From a checkpoint of a small image inpainting model: norm groupnorm, 145000 training examples.
Rows from block 7 of a small image inpainting model, named by matrix and row number. Each number is 128 + 32 x the weight over its row's rms, rounded and kept within 0 to 255. All counts start at 0. Numbers have three digits each.
After each channel's rows are labels from the 100 images, of 14848, where the channel reaches its highest value: "top examples" is what is common among them. Only what is clearly more common there than usual is listed. The data: dead-leaves pictures: piles of overlapping shapes.
# conv: 3x3 conv (model.enc.2.1.conv.weight, 192x192x3x3, each kernel summed), inputs 0-95

conv.176:099190070124139136139140120135079156198113170162123117079148152148130222127140130132038087126137135107083104121145112124225109086142100081122124129173095115111113148061104121121143170168152126118103130157131147144098087157071121036144137111160131159139124075126096139122125115140202125128
top examples: grey

conv.142:146148157116114119188158070106106129174117048109152118129107104124221066146168118141065091147132115096121094108113074131103099102143111118111117111074127113115126068133054164132127090101118125074129129168197169107097114112154122131109056143129122102035168127130136116122121125111109136131
top examples: grey

conv.143:146146130130140127134137164127044143131155154214121135079117127136165255150133142122122078130108139105101121126113115096161101144156112127114129124156124142105136191114156179166150147166134088135130141236086142143138098182092136099119095182234129153140137077122116121083135118133149116140
top examples: grey

conv.171:069154111106131096177162181121098097112127120174135120120166104095123148114142102129156174127133121117118146120084152095162183114115129139144097163158122082090131141113143152111098171108107125228142127219123125111160143155124122188072210188111121127114094081090134182113148145121125121103
top examples: pastel

conv.33:111087096118110127089089035108104088197143000083138095148081115132171155101112136142106077127132120109125122122153083151089185106143114128116129096092148108108126107139116142127109124155179171086167157137095153112092128137128123062129055114100128164074146140148115119101155130135093127135
top examples: grey

conv.139:159206163146132138079136116119104137155106129214094131061124086097078237119186151090189182121123139101118124124121127099160100157106117132105146100141110105123139159080143139137143072192117098141099142142144090131130112161046120057098212079201156183212123080125079135089117084131133137112
top examples: grey

conv.182:164115126125139151045153105129166118050131102162110129111123092126015176133071124138095073122132113125125149132180086111108169081156117159141114114168154137135123092117050126088127120149133098126140137157124118153149129109153128178254181154127142103000127142120177071119158134128130139127
top examples: pastel

conv.97:129142113135117153146083163094108151164128094133128121107109182093130114140104128147114103127141146114122071123061157140055220078153081104117123184076102148119115092183125101116141073142144069149110109054120153116164131133098138104061235110099108107052150115143114101085180107115120112132
top examples: grey

conv.154:225166153110106116119169126152096129190119172150123117142130187109207208131149126114144127127135128123118108134116161106207214098126119126132100156148121177130125111117140124150124066121099141129097137110136150142184129142054132148100146078134133146131113084128101170113152134102133135120
top examples: grey

conv.113:109151087157150108147062081107109112188173092157094159121055158126118204095117125128155167117151143126119110106107107116163165068151085125122137230146128149098125165092107121126118103139153162087141115085134111112106128163087115092160228053133102145163137134120100110106157143133124129133
top examples: grey

conv.72:137089076112103113103112108120139080086159111152109120152097096137141116078086116126124133098114113128123111146116126130174228097122137153148137128125178135123128104127158088099118194170152102139156131140102102087178136137079151137152099211129106100136093161134129073134127139162097125143
top examples: pastel

conv.56:133126096166143128124096095160079120135114144204103135108108141117180206141055123100047071112106128076074084107139090115142110144141125112116131148182129088127131112048139143127162145214093123182120129153108142149140127179136117087146180150200150188038126132106089152136122109162120144110
top examples: grey

conv.153:136122134113151122143138129120090150161088081235142123171112176141160126157127126139149142099124128117119165148076115125041197120095136085122142114100116161128148105093129115138094103092118161143152115158039185122149136141175151163094098125097120102022152115077143129119160140136104148137
top examples: pastel

conv.32:110133153136134114139140148159161112071135143108101145106176089132018088144093136150075128129161152149151129138165180127069037137154139156158135126142119116152154067101102158123088097099133072086135083108110161105075158151139129153199129068122161095132132091135127122125141171117140118149
top examples: pastel

conv.167:162084132118128106153108081156149099087099084113133154145088159091145138059122116142109108124164135139119109111126088113060144145099135127119119205095116167143133116127130105102093098131143188048099119190115197179139164116083111103157174066146118122086067121109131106108137141128111106122
top examples: pastel

conv.52:143158102135126123146127136130118108114155160232102133173115150116204255135203122136146149111122120088114098129112102117210125077120126111103121105147118128124131167121166119130167168155131136151114087170131166115157114194073116090117158107183107156129141127126091171110120127135155122138
top examples: grey

conv.17:145129167130140129152153091131141094159128060116140149214124079106192145126162130126148081110124113126140138140105176104043157114121167149119158114106198159132143084129043127143102178134160096147162132121070187100159148126126147180043148213167144153131091175169134110129150150163130137126
top examples: pastel